From a checkpoint of a small CTC image transcriber.
Training: muon at rate 0.0028, 17000 steps, batches of 96.
Data: trained on analogue clock faces, 97500 training examples.
Rows from block 2 of a small CTC image transcriber, named by matrix and row number. Rows with one number belong to one neuron. Each number is 128 + 32 x the weight over its row's rms, rounded and kept within 0 to 255. All counts start at 0. Numbers have three digits each.
After each neuron's rows are labels from the 100 images, of 14976, where the neuron reaches its highest value: "responds to" is what is common among them. Only what is clearly more common there than usual is listed. The data: analogue clock faces.
# fc1: MLP up (model.blocks.2.mlp.fc1.weight, 1536x384), inputs 128-255
# fc2: MLP down (model.blocks.2.mlp.fc2.weight, 384x1536, transposed), outputs 128-255

fc1.379:145110145135122137136147119121157091123142134083082050127095140105119136164126126083128095104139123179147150109131102125165129117134153102092151131132062113099128102150158146102183198142090137106139173092102163119158128126094090193114119111121132143166094107137140137105136191145097176178134112126138161188135141119134159120157132154082107164145116089104130147113124086157184195214127
fc2.379:064076139154155170078164107181110160112134168128163101102086117180097126184147131132103140188135137108091097158139156152120130160153128115124131112112145108166102100122107107111142132139108128133065117153117135089133096099181176086179171125179139151154107134152150123125136137043151123133097121119054113104160158093190112190074123137135100083110162156153149120164065136098117179117216
responds to: dark face

fc1.319:142153086097099156159155117086101134099129165090095131127072141133124103120061143186118161155039156133111124130168090112140104126106116118099157110109109146111133114115170124137148121156066101146166168146115148104085167154108121091167094177138155131133112219082155135201078139147107200102151092077128162116138133136082115140124125151121145133135174121133131085181070069139098138086128
fc2.319:205090103118106058080156113113153107185131102180203149085164157086090158133165156078183167124096160116086142054101101173067099151129133164144142155128124145149093172160156146120188157138129087100128154112163137130129171130173085136148078139138166144167167114150118088084142142092081129125149144142116165124149158141095114144137156119082086058108146128113153114168148128129098105083129
responds to: minute hand past 4; minutes: 20 to 24; minute hand past 10; minutes: 50 to 54

fc1.55:087096161105152113194134089121087154188133069127148126137117126143154194126080090156134114065128185174140075203154102135112112036175136211173105088132132140102124136104177140084138050101074123109165155062197129153131131199136149121151142121135158122159129165169096153094092149169108156105125095159141142091107141104095107179134104146081115174146144113101090115129134094142137119086038
fc2.55:125170102093119157096143181114090111091111130077106189095124193146122126187131108085062152144097053118107096128134149136207191063087123136091146143188154084142094126184089151188126142106141097174235097143083119093118094115144059152114146101076120113106183163121149151130078152130168124108049097161075108093175124178127122110129163102113102166126098116102154136150163124105140090153129
responds to: minute hand past 5; minutes: 25 to 29; minute hand past 11; minutes: 55 to 59

fc1.415:110122096158176139152157159169134107149148153184108152099116118181149166204111142123175105135192136141074110137156089134183122130132066163118146130124108106093164118123094183083177131155103113111086163089164069142126140164146110086169177162167088091101102128122156134095082132133132165059116140162142079102165142097147105117091147102107122135161121158145067170136047124115140152066122
fc2.415:185088062123133169089136115116115178089115159029100116132123071112134094126194141137052133110073165089128172139077147096128108103122126135095155152113095112086163135141138108206093058085125131146105152118189145065078115172082098166097156085106168141143116069131055202128120121149122126174156129119109135223138151152164130119093125135137131220121119125081194143094151123109119107214078
responds to: minute hand past 6; minutes: 30 to 34; minute hand past 12; minutes: 0 to 4

fc1.595:139108186129109149187095112118154108129106127119133104135155123150141124147104140087136114135142096094158138121128099120135094125109108169199176159116122076150134127130138188129116092190146095102048138073108099136052085107127130118143154126105129146116097088098098104203177180132120156106088115116115130153126152128137155108167163126132184123177165117111187097176139156177129096125157
fc2.595:101104107113122079151153191010098150173113134184090147134150107151122130137158128171125115124137150063141121180112130153129143186091110079134059134162171145122150088102086153184160152160171076159150144150105097159144120107121151137105103147105156138112124107098160170096146096162165113136164114131144181220084141126159107125087096146165082117075115137162104150123127162175148103126072
responds to: minute hand past 7; minutes: 35 to 39; minute hand past 1; minutes: 5 to 9

fc1.688:164150114105090159159099150162168104118127164092088066118185118154127049141108145148113146101159085052145138087103107158161089174170117141105067157118137078111149203150112101130158179148153141117143098147129075131125123111168138094159122119119139118101114135127140124171170094144135150150078142134130133184152088094127105128181149107129138128138177148084128178083126143147104145146183
fc2.688:107172142173139125168086110066154144128126123190154121144125111079119116148111150088084165082120141216101156167091132092107123112122135131098137090110143078076085098172084105104195129141114155106125162161041213175130122168169117101140126120068083087169110138190170157108132152077133176079176107130168159080136135107150088106140085182136112129160094145097121128139122111117128097170094
responds to: minute hand past 8; minutes: 40 to 44; minute hand past 2; minutes: 10 to 14

fc1.59:121152071065090134094165110096126085131103153111119060131197158112116091188106127057123137106088127106119109135144100118144089112177081076105118175139157117135058065168122117119145083160131111105180153071149107111147112179135088118130125142142116098097110177105112093097119098096132148160165119088145071105073148136109152108131166170079118152143129122042185109145098132146112168144166
fc2.59:129121130131117104154090174172125086136130088110152117116130120118084099173117198183158127152180105144159122135119148111177099174121081156149112113129117091148129203124076082148114151102112086122116119129076136113155168111095182133127132092150103192093108112175134155122086142121081054191090117112141133140128136117139119144112079100085152152077186109102163091138149113118132133110066
responds to: minute hand past 12; minutes: 0 to 4; minute hand past 6; minutes: 30 to 34

fc1.337:155178101184127062105138130079174107150108120142115113098144113146085091146103098072113148137124182100118131139088178204128152122143194135118145126122106112170119144074128160128151090112084054123127132188140114088153158153147111128131203134158060065044130102136204123136076145121104203156109131135207138140107168164061151147149123128105136147152100198133187111141127118152115174089110
fc2.337:122130184125115140139122101113125164072170162099178119121132118119165169100180121193112104166090178126131121136130083143114174086116087199108124191140155161085086163160085159123095089114072155107093123094090087085126144146105083137178178094060112137107105155120121078109186100105096101175171122145123105133139108128110137122139133107124076105123126151119210136136014083135171152130154
responds to: minute hand past 4; minutes: 20 to 24

fc1.87:126159156101170198200130124125111115172156178191103132090117072141058156112046141081105139144124167133149105093146128078128141118168170108125104159151122097120107156060094074094118170112110109035191113129182154127148148149143126086080191155173128174167110138157181072175140149079093113086102181140151137092117147125116084144197114167083132132110131084125172100154161178127135097167136
fc2.87:059140101125119093181133105155101107134139074150122080090135115119123161139161176138151111098101147090117155099097134126099062099081170144126065094182147139172150119235098164130144091147179116117087109104111129113065113139142206130104060183062053151152090123121164113145187149141072138167176097114105115116089095134175195124157133049113148126165119174143095151149093145113110122075115
responds to: hour 12; hour 6

fc1.134:182111114135140031174132113127109151162123085143123137115219094118079050101145122135110157149120101144152154120150108114153102128178169075114092133105154091171080114122099136077149104127126112118111160133189098172130174103089085092106147142106098155088151106135031126152128082124125142167153136124133044130103137091130131151118148135129087098100093115144141114158170145150118162109076
fc2.134:135199155061128175140141140161105125086128105203063145124089108122069103188069174109090090095127119144139047084094107117144114160090149129082143158127122146100195137074131154161141105147131135165123095135111089129138099185151131142112144147157131160163161108152162147113111137116085125139208099137134137189098104114113139138163122135077160114084109077108151164143085107157118111131193
responds to: minute hand past 4; minutes: 20 to 24; minute hand past 10; minutes: 50 to 54

fc1.210:114119080064200157183167102106161167149092092087113081138101144104113137115139159117168185119092096171104095170098111159087198109164122125151129144112128176181095099120132077154122173118135138174159128106114162157118129076109091156183123176152065099058141137143110159113107151126153128124152112157185131109083189117180146178139124132148159096148185113104138097102135165117110118109104
fc2.210:106094076192097146144137094084055163123118136172131174132170197135107084179054121141138101123147179145086121129130113129166136136133138131143098097145154130148135167123145147165201175178066150110163093083130170151124165110100099117128077077071104179222087142117091101127132096129113123074127089111095143106126130216152129109148151134162142094132176203098125134128173096124112080092111
responds to: minute hand past 4; minutes: 20 to 24

fc1.469:104122115144116140129074083087118072051145140201147148112099118089158148132140083119117103100151142190103132131118096092080115069156140140133115193043180197105130154058150112179135115087113118175135070124106137101150109191096126122127108081102084131100144166057126096150132132067111179143138134133101104128158127134134090086134163147150062186133130078126169095173149122103115102099136
fc2.469:125084083132153174113109102114083173117136083172095096124133137163132143121098162124128123136132141095197103116143045139104156169150127101060096106155166117102167121094139143133117145149115156102073132146141115100111188142187080144189078120109161165184137122074169106144087137176085115149135145144047090122066110108175148071122118100135114123138193169183145086106173166122110138126140
responds to: minute hand past 2; minutes: 10 to 14; minute hand past 8; minutes: 40 to 44

fc1.83:106126120222106085130172146117128091113099146174124126159067126140140089138098114096097149144178109085149156132158089141119091105077139116079168193157144093179166101102135157128129130180188081132131123199108089146148153145114115152133179155153195130115108154084117104127099087103096134195143139121123094141097145195088116140164101122126109111088107133128172080180126101095149075066101
fc2.83:171139159130122109167123170123085133103059130153112105124177161148134201178120117166165122141085144166081144145092092211139187114137133125122140132101142088129140127077046123157131115146087040120101166206126101184155104173172142078182060133142150103110116153129214160103090113168162106137105105121116122118128174078147177138127168106139124129107047136146093145116137165143165170090103
responds to: minute hand past 10; minutes: 50 to 54; minute hand past 4; minutes: 20 to 24

fc1.701:151164169090112155124207128090114149122091125109104096067157175167107089136116171225114102121137146073153172125117099071110155097152123158111073100085091084117112119188064067154109170123185096152173139100127125150168109138132176076131130133142092097110131165133138155112103178105127139105172123136148146105120136132095123116108105067165142148149070145089098111155123128099154145097145
fc2.701:107124067089150091088188134093101108158084167140134153127122103130120116073141061172075137135144140130114118175126137091108131134147118092164123148175130157187236133097210115107102166152136167199051167165080072078122061140112107160146139127097102155101113146086167084095166142123177116116127112135153120179085131140088089156140132204086121168132115145198146186122124126146109134136070
responds to: minute hand past 8; minutes: 40 to 44; minute hand past 9; minutes: 45 to 49

fc1.320:155159107178067154084107134143135122193102168086178105104125084141123159112172121106099189156123133113189092114167103059130113139106147141093106127068161137178114114140141088096054159082136118169176113167160111079092173094179152101128094110143162111141092125114109106198144152107116128172158146139124106124129171063118120096181113130118106146156140190107166133120132122142078159116108
fc2.320:150135172063134164130130137175136188156139119144132191162160118159102106111123166120142086080060114086118138071187139139078157137121182077113144152150068108114109100146158121096098140115133190097127159073119143140182146138119139127124171119154137165092123092082073143193149103144128069138154116190168146061121174116162132179111128115122163137106135075135128184091096092061101139092094
responds to: minute hand past 12; minutes: 0 to 4; minute hand past 6; minutes: 30 to 34

fc1.227:149152112101092156120134117185114084129087138140166126140096107173165177120151135096123060108154079106121156168141132170109162147147064143065143208135149141090146136077112140064111123113125203123122161108147141133125200114174137107158097108143115123132163157108168124108109115114119078151167197088167141066133161153168067130149136153165139097146142108053160120192114094091098119131127
fc2.227:171103114128049168105104195103146164139077201090179122140172152187136152055080110099185246062118146123141117158107138078089127118127123159109105142177139146165102107145131120163136125110166164129140107076086141096160115095111117116162089095117155145089159163104106102142090074104182148096166090158065087091132116136128114152093136138117133144114096173141177159146048160111130144142137
responds to: minute hand past 3; minutes: 15 to 19

fc1.34:173122107132113141157155118139084169082097176141145082183074141164078125039146110078155159165135109104134150092160127147094143117117074107041112153164118165136130089125149158104166120139116129125119116092104109153110121136123144141127133086096147117151081135115122133129130151129124101117108161189127117087178066159169099126165152123172123163146115044101165133108078102130124165147155
fc2.34:105129114102084135094028154153137105173121206146130177121097127112132154188121196118115211107146162104094050150129142096162135111093158072178101133114140180115138176168125128112093124147138112125085140146142095152186110100154150165154093097107051180158184125138132104162115160120052182072103130078077158104099148116101156159125159137133130120137153179162131151126129178164100078166102
responds to: minute hand past 6; minutes: 30 to 34; minute hand past 12; minutes: 0 to 4

fc1.355:123132140114118101143171146162152127180167150133098105123081139185092097109127072139119089126054134138158143103152114187122101121176105096131133163179122175153108149125104150101129110143146171045132160140111190101111163145157153195123150175137107174122104089093128098151127114144104173141114156117164122134114141118159170147060125136111129095116102118120046053130149102113135112169109
fc2.355:152149086160101110089128138108125135181143117190126152100134097068097102095131104136102142144214119126095116072110118194087122153125129110132080117105125144134157127168174088158160182126199141145142067174138098180114143138109112117070124167155098105126092168109168127095070133146126168165122046092203149154234145186131112107149174136148159137103147104141135134074106111117130124132064
responds to: minute hand past 10; minutes: 50 to 54; minute hand past 7; minute hand past 1

fc1.284:121124104139132154168171114139155119113055156106175162146134126165122171108153141159106150116121055074183159081142073138143101107165095138134133087141074129114093085147141136161121094107104091093189100149157177174076081105115089188111065123130165057127169167091112076116227127144130180137094163145138204121121116091136118097103158106098091122150128192156189117057190125083158105134184
fc2.284:093072135183138087090121177095101094152184182174151121163147162096129099174088118164168164151153162180121096155151153119074103118132161193131137126127145114153105111123176133135145153097056115119136149140114138153197175168238141121120126075113181129103162156152130193116132119114046099166075189127091076088145096097094041142170135082150119092149151121145059075189093155190060155104137
responds to: minute hand past 6; minutes: 30 to 34; hour 12; hour 6

fc1.3:086108161160108138122164073117131169153116077133106075142153133157115130164134143102145145124120121094100111136156121124144133082126107173129188134087134153131097128077141064134094132144144151123093079121118084163108108107154156121172088050124171091129129093067095054135137117095110133153174134171101123107101069065160140104118155169101247158128095109180075176097133117159096136154099
fc2.3:104153119126130146144144115166122123125125147128179106090065154164182150085093094178077139111112110136167144057156093114090112152150116228079130125134108114118128132120064148071133115152154198090115090106152141111132131069127123173120089111131075182111150142127123199155111129133073162121143167020154159101100094137143149093112151121120117100171172150145128125152174144116159150130088
responds to: minute hand past 3; minutes: 15 to 19; minute hand past 9; minutes: 45 to 49

fc1.720:118125133142069123129142109088091161098093141116171111158125098156105055187075138159100101149131122124112140116194167156090106147118127119160143149113155139156081162152068118171106121190117130078125080110128144156117138097127150175148095186129134155135093146161131149170152131177107076104140132121150138129164125189150092121114106107161120090147192099071108097123180155032142104123199
fc2.720:135152095106107057147070116163126077193151164119142137126129135132103156152201097118139113162141158144153105090115105178112039167084044155140157142079140117176172149144062149091163144109057173105137195107141114070135131127132094110080151153119122153140211100075153106155104102098153166127107082138089167124115105173142137139107196152137167122117055189147156169152144107151161114155148
responds to: dark face

fc1.335:106144117142097175132098145125093159210104083047182085156105150082140086167176115145121133068143113160166101148143131138130122163170149186124104170101103070131099070172121149135129081110096076132090181091142167117146140135096126152106128129197114152156163128027116094105099132108194106123071143146138074092133144127196133145154151148090150144153097124106129180093121132114141173112129
fc2.335:107148122130188124127150155137145104081135097101112117149102129126065092039168080022108172159101157128140113103155117072089128134109098083155163183128162159113106100124086175126183147145190115170135148107097142145155092146116120142100159075127059156104129122165119095132180171098105087152078122061137175151151105076093114192112089149171131104156040144121169166115105116106150103145115
responds to: minute hand past 3; minutes: 15 to 19

fc1.441:098090057164130114168152078173134055131159149107117132156151112168061176193156120117122130162197105103116161127141106126069130149091163160138168163172137121177138132183144121111131095127119119116105208082108140122092144100132113147098115181157093130136117104089091153154121127129123193135143158153149137136196180054170144134117164134073210117133133127084111125121080117079218121133141
fc2.441:166148108106126140102104123147087192139196130126121119100068109094155163128108133089082131043142114148150108151116174113074139115173164089128128124108179075139129109107167158192102114097115117096094035194159133154135139090093126151139158163189126189122115130073167142088168134154154183036112114138152112139173133104096104151156157113183128184097120122204148138132114176090150120095120
responds to: minute hand past 7; minutes: 35 to 39; minute hand past 1; minutes: 5 to 9

fc1.316:165093106069117176096200166174091104147157053132098174152086148163146086120079176111120169119079110159113156161130154101109105091117095124120137136121069160128175125156098112152126110212082165104159065137107114090118130097144109145092157127059144195173121128080136079128067145131116157170078115095144071095123135157089175159123141161188177180119142175150128090166123165094120120111080
fc2.316:125113074169154049174119093139195073131129118163098149107159122134084153151161101095112140107179150116108095145090072117112138108118072131135110136138164240110139125117143044079133169112164142107139117147137152144118154189177108103076167181112150196142128164082123154098123108139119105080074114106125158120166168125079103110112095122137153057119119176129115143091129107135128111129145
responds to: minute hand past 10; minutes: 50 to 54

fc1.356:140143164110150111166149144115134133140125136115165105134137103109099159120126081069145125137117113138123110117099082171126171094108169147115091162102098108097121057126160145181107116162161074134121111138108083151071078155097128111128110147147060115102064116124086140085094106125088169147083157120075177108167177104126031227138084139193107162210100100119155171150194140131148072121116
fc2.356:118096202118114147100125122127099115143200107176177155154115158143083090091132159148135135124169131076153110180089098097132149114091127140163151136100110172191210117125094125082123140147119105129094144145096105130202103149143092154133143131129148125164120107098112108176147194166212104123122082125116176149071073155156158117187178151173179137110117105105097083170124152147119116140087
responds to: minute hand past 4; minutes: 20 to 24; minute hand past 10; minutes: 50 to 54

fc1.62:161135153106110174181175125105104123103183194058149160091116100145063140097130132109138135157086132134108093125123142175114124126130160085154139123123136169091143146078134136196148079085121057157116230123124109103122139173144102059108148147109087147133160054123109094141040132106085104114130126075161195088125129143128132090130135118107057124144169159104163127118141169110126133168075
fc2.62:169101199095141110074095131122196107156150107187106031104090095130131158072165155122149177179152171136151109128154136112129150143123146051122101131108036154126134116101096124126120134195105184140132085106195127146135176084167143113139097119080169095087076182170133134059188121127159116193071115110126097138131136153152118140172118159159130125130099122142046120147108106178082122082124
responds to: minute hand past 5; minutes: 25 to 29

fc1.372:181096147142183090111099127146114113121095120102166054098059146112186122151174115161106126130193137166103126115113163129127141125166142045080141126173129149137128054068122162097178128120061182139130138056079152130164064138150060161141123103144110151173188097118108084089119065113169134153138095149137179108098114045135135060102054126124181138096130101137167156143111124135086107116112
fc2.372:139144167161112156134122132161089148092136084134146118124174095192143202148082161120104120106103117194069119131194195083110181168108109136092142167138193147136125110139138123165151103141096110113090125088097134170123073135174112113168115143162060109149164116114109035079157096160104153128119060130135176109096095139118125125128133164098097169083070074147163097177036179125118125115107
responds to: minute hand past 3; minutes: 15 to 19; minute hand past 9; minutes: 45 to 49

fc1.301:123148104159110058089092107113100159151139172075090097130110127104041133116133154121157097139109100148114127141107069106097084105137123097112127163141139133146135173159136088150090136155133095131191134124193129155115172075102108128077089141124122145107096170150188105219140073180130144116139108138127091174140128147188155180154136131158174168093115135132141074150152176155147120131129
fc2.301:160059080143092167142159159172120205140121187096079118138105110122146123119118151150100119159171155109136129163126129155168123184088154130084122151179118119090145168123060145102122112110114136111139164132134117151109114156104111126174182149078118105098170126101090064061148142150159116151127068138149152111143173115122146121115098171087086144140162128117171103125078130127192131162156
responds to: minute hand past 10; minutes: 50 to 54; minute hand past 4; minutes: 20 to 24

fc1.300:116113055097078127156127143155185122090073074168146139135082158156092114109123138101092132126101106097128131121155154120155103099140140152122139144076152095125132163148069133121121107109095165115178123151100129085152109109079133103093113119200080139142105051170105146171158060134159137088132192144108129085156144088160139122141131166136196148163175145146143127132118104036138152149147
fc2.300:096168175161118049129138149140168159188106116137136131143108138128145114170123058121167140140097164046136158097092092101142187092163178119192098169149073168105170100102161141090167182165137112142191135159118174148136131180125054136128111138048093143127160105164186078147077111127130164099129132167088087108143107171095107157139144119176152083055197120113113132099164169122103140106120
responds to: minute hand past 10; minutes: 50 to 54

fc1.651:185173142118151140081143140121121127173151181114102132122076144129147086132128097086098135115130120150133133140062086167111126131142146116104087135120220103225097093130153113137113114158128108065143160081151145118188152110137113124078116141147147051179169153178145101094120086113147111119147047103108142133135152117191191134144123163158114118096142127128156111130125101095164177057106
fc2.651:132092143126170109122137139144130188138075159090106153167122108159151119120118118045111121122097173134099117092177138129103112112177145120102131165123092146085089106138096153094178125092093085120122099142199079121098100087147144100111073135148139137089149115145089143145186126136067144075113111132096163123130154148031137069165171094122172213187042150210214124148097125133135161140135
responds to: minute hand past 12; minutes: 0 to 4; minute hand past 6; minutes: 30 to 34

fc1.575:118125106112126152141169040105120073122136119137127111162120117150119185110137182101193101132117077173119111086105148146086176110154075126197083103119100091115107076039135151141155112145155096154113114130146121185110130094123130151091098090133136084090073144158119102118129073201142161126156108116109120140164169125151188077108108148096133067122125122105146121173120154127170080126096
fc2.575:102154061132144122138085080111135096127169145085126139087182143145126118139118091149091133101123097149086181124123105117117117099111207186128128086120165127130150128152138076132107141105174199122093140101097103159123124116113120062148124179074136147122153121150152116109144068159036135088070150093147074124171102065154108174123159113174118183156134118138157166105020140088097174100144
responds to: minute hand past 6; minutes: 30 to 34; minute hand past 12; minutes: 0 to 4

fc1.702:135113153142127086104207184122090099148151115144128106186185107088110093142109111118137080176165138101164127122173097169177084102140102106145142118044175136150181154155094080137119124091174097087165152051096141121098145135096100151142167164130084141090136093152158142154195065088092096151076052135109150116144101118147102118069128159099101135112092087053122093174158097109126091124084
fc2.702:205221156105120170117092161120124119076109084130224130140122185130117165138138125091190139142128092149108133128078154114109119142095097155103103179089145167109074122084086157167186083098154117100090137150139068180210043189166143103171092154214126116126110166175150108123161130108117131124143097167119124201118167126177108138169109156097071137101099179160132190082160138115166140171143
responds to: minute hand past 4; minutes: 20 to 24; minute hand past 10; minutes: 50 to 54

fc1.60:169129116095131138094137102105159109179105140090082133116130120046159169128095037114127138158107140101160158175093107160122138107087138146116074138138145152161139140088081084165135114137165138094144177084151132138122172170076160152144123136157114098158120137170105147078133148153164133153065100141103146128097115167136093139178248141184121159143152148104069074139139122093064149128096
fc2.60:155131167099121171126093104163156144116167085165146156161102160117101118127168119133119148098124119151151200111156138134123117133151156139086163114146172132156140173106140091133149124160133137102089120082095106158070130073169161122154059139115180112086140151166076148170138125079104141110114142120122169129133160136115112137128139107147095129167125118188164132132133104108162088093093
responds to: minute hand past 4; minutes: 20 to 24

fc1.559:149132095122130130085116095063109114169152101154074108073122167128145120183127121126154139074177195103126159189140139106140073138105136117144123085131172078126133147165148181147191157082131162125189178146090120115060107196117168166167108163131123212135128088154175134148131071120145159122200135105126114088169132064148136034143181154148121089103109128119137149164076127113129099073154
fc2.559:097104088159176166182114164115174066095128126181085096111145122160123107107103144167125095111097072092147128096090081155201113082144143123115155120169201098141139138083108133087155176148102056189126118183057136121154145167129154146179146096122141071127149096146098094143133130046153133122116094184062048121185195189156124110114122105168120192099124089115110142148097082146051103130107
responds to: minute hand past 5; minutes: 25 to 29; minute hand past 11; minutes: 55 to 59

fc1.341:116116214147155158145138069117111047134115154095096128088143161128116147057185138106100058037133120125144141150186111071152177109132130122144108161116152132122116094109069158124039131183050096127130115109120109103138088126117115069105094103166125072137139100143132171159144098140112158103186153077105136149103136120117119164117128119164130186106068092126154105169162043169118190081125
fc2.341:135131192117153105067179174172148115167170122104115171175186129124104111132092097064172180127107150161130096134123155116110122115170090115133109137102127135144095125153132093119074108172065154115164176118152106154174106128137137152122187133089193119102088102110149077123171090122111098171151177165156114129159130171103144078209146106112144188089134077151165148119123123104128137164092
responds to: minute hand past 12; minutes: 0 to 4

fc1.621:121069115153090090091179137104122130147128158096147131093133146170156133114113127135139111174052072137134190164124142066095180118141091112081152141144130183111138168165119079088114165113143106130129219087182072182130108151110080107131137084102117083065092127154135173081098105097142122080157124167116155146165116094182100144192149193112130138107159162115116181109145109113097130086093
fc2.621:084138062077136129183168134127100074093127114141097145137147135129100081074121094080145180106108104191146144121149119147138124120101187158078171079126082117138135169085131094093140070089181132081129169130133130143120157132184093091176105174114093089147139154088136131159148071136101179087142140098142136128108153154122120088177170141116067173157117153055146077089133135130148162092168
responds to: minute hand past 2; minutes: 10 to 14; minute hand past 8; minutes: 40 to 44

fc1.408:149122045127129148112155212089157128134161142077137120124047137134190192141068161129091131122140152099110092123122102117123168118074163120103078113124151161146138139152117154106126105144157158124112117102127162086091136159081121152137142084151111115137126136096107155175128155137098111179079162122154185070178170150130083147143175135119122098101149105100135091116188093129068108154152
fc2.408:140181234113159129130113064143110107107092151155141162112149049111092168070164088141132158144190068150115161163122128112175133135099196043149075118119086121101073067145175171177086119117186083138114150087156139190157128161106104123101154133135125111121122116154124105079156116139124151153118078116088127176104164150089163107155150103130137141170114104161163116124096145195116136088097
responds to: hour 12; hour 6; minute hand past 12; minutes: 0 to 4

fc1.181:119100136125131187029181128103083166103142150126143156127112147124095154149146129159146126165115134133130212152121154144164119139155087063178151102067116089094162169156153124111163100099097164133159134083095111137092117142122109088156210129136165084097111170102130128129130082175194158130153077094161186141117149154080106103172131111089120126101144105072140105134128152182140096138177
fc2.181:152132138124094174202127115066178085148072120140142145099165096109144122169063109087090137106142104129104140161094121140093148134132212137126125199116156116159093135138163182151151124145172155147072152153161171138130116171112142103156135101159106087140165119090123120109132161182124127153111145112098137095112155134104086182069120103121156065046103133114114142130156109110098122163165
responds to: minute hand past 8; minutes: 40 to 44; minute hand past 2; minutes: 10 to 14

fc1.201:145137165115146124132131153091129118048165032111159090127142156127157168111169144147100107131120108147157160106129163115153086138163101150130132131091161130092167166142123092051112114155065130091131141048144096117093089139132124097134118102126088125145097116139067121108124091122114146186152153140148165129135092219134065138177158062075086116135140125061119100136152122111172186111104
fc2.201:114112119135161115122162144142105123127048137158138134139153132076124164196164162068131134120143153111109099120060138155141099119124129129138179156127115155089111163076181103105106166132110122108128116172098153118149071136170130136127147072115121075094150116081124080137152136153126164092136185105142112109142099135141144107163121131180178098073093158144110094161135147153069165153166
responds to: minute hand past 8; minutes: 40 to 44; minute hand past 2; minutes: 10 to 14

fc1.687:154171158098093152131156142113140132143177115182095178112079093120139194138106170149090095135158106119136124093131098155178142103193094128062139154091088187125143120123095167115166105159123174109106173134070070118136100104053131132149173109138119176106126093109096147131109140093111119089123114152164141106154128146143111159153187134101079097183166132124141127106141115107082101077093
fc2.687:133125157129088149076065125136112138125105132116150149143117148141093118128101128072114130085075166141156113132149187171118161154155139115120179100100065123118067110120130119127137101137188142110163142136101125125076101151126114125078113153134096090108116152147142108154179183145127047130099121101081145106175102164163096130132094140130100087070100119105111139089050151127173165142138
responds to: minute hand past 12; minutes: 0 to 4; minute hand past 6; minutes: 30 to 34

fc1.540:153085141148150167126146136087161106141104083186142161058069101163105149173110121086157188085128142131137190123151118088113105139144140087117131143093174117092151091122136104192079088122111130143080177118150123141136108097132172053126179127094105034106088121080142129163080122127105128085134117126107108186159160155159106140124123156105101156112121106083143167119124145123169141038143
fc2.540:090141109112172132134117140106098230108144149101167173127111129134143128149136167128079125123124148132088090117111127135156058126063115106121097117159115132144176135138099133185106157148172095203133075130145139052160122149117143154160116141164165173119081122106136131050083155164165161127164144107072113165115088154119076115016086099146138187115096084132161120200181145124100136178109
responds to: minute hand past 3; minutes: 15 to 19

fc1.376:129085186135126075156148177126132112113163139121139125055127128149068138110114148171147091168142101118090181137150136096123110142119114104133084109152119125070120138123065167121148078120112143138118142081149133123167167131126150078157120138108112142113124077144170102156158127127135091154168115091110173127115140153234166219102164100084142106165169100069183159133169131078087130111097
fc2.376:100159085148111105138138142162137139110111145110128152134089083104082097123112111106115132080162167156177134114136031105108104155123086105088123147129136142143113084102163177167100159104097101147109126118094092149105099174114175169084191113156014160190112143129143101116133129115111145125087115112076138144135164156127067087151113140132113163101140191195194102157144076145145106105127
responds to: minute hand past 7; minutes: 35 to 39; minute hand past 1; minutes: 5 to 9

fc1.278:111083142109137145132131134115131089131117099134118104138127147183126152168125161149172180164131146155141110117072054176127173154106155153078167177073064205106208082141152125146166105165159180101119135156150131113140069146167097161188134116117139124110122141069122135111091110114154176119167152181120126022099127103221101116138134143104143117122174150134047204105149151145145140135130
fc2.278:107130138123225108157125122155089111074171126089140155143106151102096130136156068076041116112143133127131168144116174098171123055117042098094172130114109114160141168124122122130099151138124150111105087110124135153097131096091134125113130149121130125104141073135100099141138139102070120132116137062108135121116088119079166141091145148229149127136076120099155157063158137079129122053118
responds to: minute hand past 3; minutes: 15 to 19; minute hand past 9; minutes: 45 to 49

fc1.9:146095203136179172111123186100161114129121174083122106094185114167085136062110185169132167148052143160172166112138147102143100124138119122131104088177125128124123079156048101118096154139159080101133095126140158171111153103132123173118099169096165110156107150125111069155120124110119193117131081170058171127099125102123200230167161145044156114095177171063118136172186129085123125107145
fc2.9:088100142138113116145150163122084097113187038103079149130065113078085115194126132129112158156105096085112163111088106153084170057118140122142105115126112187130132087132156171174174101095122027107124156165188167103174111103129133091116101060114120115138161074128167133106110149170111123091064191145153120104151127134116130207081095100109098105160157172100131198158170111196114124123201
responds to: hour 12; hour 6

fc1.659:148077119158140097104146165104146117144123123166089194106100154138099158099154079140078106114119142134140139135155099143127073120121118160125170131129136097148140107075108113170124163195123126150109129092149098152096050137175128116112083160090113124120163109063159105105128149217152167113099138131164134115156110134159111132139148167160096160166118114125093083185161083132151138133102
fc2.659:158172109089103166154161151127157078132155135140130103132142164118117100152187143129128086168100145141136178171146149088131143144136104163166177140169101136120055172122180130167103156061152120171115124177073136123124192090147134086156116092102120111153086108089152157121092163063164119141132172178112121054161109080181126113170131113172129124147194109091097147129042118066061156120085
responds to: minute hand past 6; minutes: 30 to 34; minute hand past 12; minutes: 0 to 4

fc1.637:157130118071170063141120179157133086113117168082107103090146167122170137162103174115142148076123084149137147067109137132148133157173148143127160109122191148116170071129142117040120147105136076176090093152156130170187115096137077062145133144123083092158101157112145115119133103127125157090082085151200093108106148135135149097150115072171167203153129143109193148123168128111110138104200
fc2.637:111123077155140149145105131098149166113133060126126085138179153148153119121175142149108109165100110147137087168144152164138115097165179111140085173115109133121062122174108194156147099091096152077156105133145120139112093076134143164118139115146096186143138075124158145105178100163139097125119124167075168103148149107105121117057118139158101116116144154139132155153110150139168094148145
responds to: minute hand past 12; minutes: 0 to 4; minute hand past 6; minutes: 30 to 34